From a checkpoint of a small image autoencoder.
Model: 32-pixel images, encoder norm rmsnorm, encoder patch size [8, 8], encoder width 192, decoder norm batchnorm, decoder activation mish, decoder widths [48, 96, 96, 96].
Rows from block 4 of the decoder of a small image autoencoder, named by matrix and row number. Rows with one number belong to one channel. Each number is 128 + 24 x the weight over its row's rms, rounded and kept within 0 to 255. All counts start at 0. Numbers have three digits each. After the name is the row's rms in percent of the matrix's.
Before each channel's rows are labels from the 100 images, of 14848, where the channel reaches its highest value: "peak on" is the class under the peak. Only what is clearly more common there than usual is listed. The data: seven-segment displays showing three digits.
# convs0: first 3x3 conv (decoder.decb.1.0.convs.0.weight, 96x96x3x3, each kernel summed), inputs 0-95
# convs1: second 3x3 conv (decoder.decb.1.0.convs.1.weight, 96x96x3x3, transposed, each kernel summed), outputs 0-95

peak on: lit segment
convs0.18 075:118131110104182079134114123132131159164133104155134176118103110114096139117129146115129135129151119090111123134144104125136072128150130030119152158140106128156133136128133142136090155139146148116129103084115150122147128102127141094133131106124125157142152125139112112118136161099109052116
convs1.18 083:123098173106139154129132151139175110112134145110135133134164156180127148134131156132135107115110131126169148122117140129126147104135146155121157140135145116125140133126061116155141141116170110130141183130149130127022124154143149133133127148132120052134118128113123115133165110146134101124

peak on: surround
convs0.47 107:124072134132136140134137133131169124074122142121118129091138128155131100107103117142137136137122115087116113130112124103133000120081136131132119121095125149106123151144118122141120124138140121117125089099110134062114086110133106157109108113128149105130136120138132134135094118101096116111
convs1.47 094:114101147120139099110119105087114148180114132140145108100169078171147119175094133165090109115089106130124129131113162093127102117157105175156139159141130143108101089125134137109099146124123093123122132116120104191107133177177162122123142143131119120130106101111123120145150127151127146121

peak on: lit segment
convs0.76 072:093158111100160099134101151119157116108133151157120144148131134124062167137130121128119139088109132074151124133109137130129156137138116128126125083057088096152142118111142142108171126117169064136114113159151121150143096146100113143139114114135114123118126117183147136136093126093129102125
convs1.76 068:155136174119097124135139101121137156146113099148129144151151116117138083127157124070159131135145147161082105092149131120133092109129113123114104136170150129092132158154096125112096097167095138118122141106117133129101142081113143109096098133147161136176161129155114148107175169161140125121

peak on: screen
convs0.21 088:094114120100137119111106140132113154120162126095144114147145123102114098128115127124142121062120150130143177127146056137124114132155177118106117168117156106132127142123128134130181110045120133136139156127108123113132174128118116142148142143131103114109155125164126116202119105125139111139
convs1.21 089:113143099144117167138134123138134137080115155152103146144125137137143165119121141122152124134148074130141097131091146114138147115107053155123114145111131148187150100123109087120098146163073114092125121138148125140166111148123125144091140130118167097129180121099106120073120141116124116138

peak on: surround
convs0.77 097:162121141136121116131122133139161105108123116128131120088123134107154118138134139114123116119154135101123118132144096197130229126173115123129114121109137142138103114129127091135129123175130105119130118117109148144124144130092106146102100100191126121176153129118137147114128045157127147118
convs1.77 086:089141148114121160121086114135106172135151120149136134097161112143121141114125108164115090156112127135131145125182137100128099140151167127139104139105156124094148114124125113124083107068082148142139123119118142152127117147163153194155143167108097149104144142131112104161159110118118104170

peak on: screen
convs0.2 069:084181149114138136130110126125175148163137082131153122159149154122091127128139132144135146080152171130125133114200089107126138116129144128125112133155128134120139161129130126126148135080138176127117114112175136200154139116138084129154124105106120126110132122185132128153136111132106120150
convs1.2 063:110142119141102078148190167121126120127165109121117132080110149137124120123127166128120125149117129129112113159113165160154118145108087084138143153102122129126113095119193070134114096173131093103108128127134137100109117096155164147105108135146094153118126128076145124125124145158140136108

peak on: surround
convs0.0 077:120153117128137143138131114131171159130117107174118151102108140135130145149104098101130097130154141102099106120125057136137123121122142144120123121173151175142146106128123121124154068142149096120118103183098191177130164115176154103156148142158119137107139109159109141146126133109131123136
convs1.0 077:144122135081094140104125097109122101130171163115142118194119087132147156097151127137121160125104126142149157140107152085112130112134154108143159153121115076105109167146111118138117170108113156139139137104137092117094135143095103110122082095157160124135068118102116145117153118135121121113

peak on: lit segment
convs0.89 127:141106154127122128241120127106134116167132119085124132146116125133138149128122132127130123136122121101110132144118141127038118247115140129128124125132128120134121129131119152123099138112136123083160144114134154154137112126108120121155129130115131107151123120144118138121135119127112130101
convs1.89 109:125116125135118121051127152054121127128140123135124108124118182122120146130122129128129121117129121125126123130112120131213121000132128134108116121130123129118127127117136136132133133126134143150186128126122119125129126126129121124128128137127114140124171129114128130120130120124128127134

peak on: surround
convs0.75 067:108137130069117130128115097116104103176134164126114116122120142125162153137135127113131166164123190135134133124130160117126159127110113111153132121105103135114167132129137129132118132175154170138121095128146113062110091112099108124168119129108120166131116136137129113029153121124136135128
convs1.75 088:159089138121113133118146103156137158120128102105127135146052092070143138095122136134133099103166083153134134140123111132123098126077164121130130110122148120121129110151105134113094168151097088093117122105131116172146136152139141105121123083134121127142118102058116128156136105135133138092

peak on: surround
convs0.8 087:123121081068076111105099151159114133113118119056137139173152158121104131099137115108131117116151143050130122133153129137119110140137139127114118125124076109106140133140106089132107121106146118137145138095126120096135132129073110145117181093078137130123131122121135148131113132129095132101
convs1.8 101:170078160135133132123156097133104152133109100112096085072122123140161135154137128138153150188096095109130145121117169135146134157104097162139160086119163145140113123122137145122070112176119140127113125147113106143109116140141115120127064157134136124120132111093108113109154104109146111115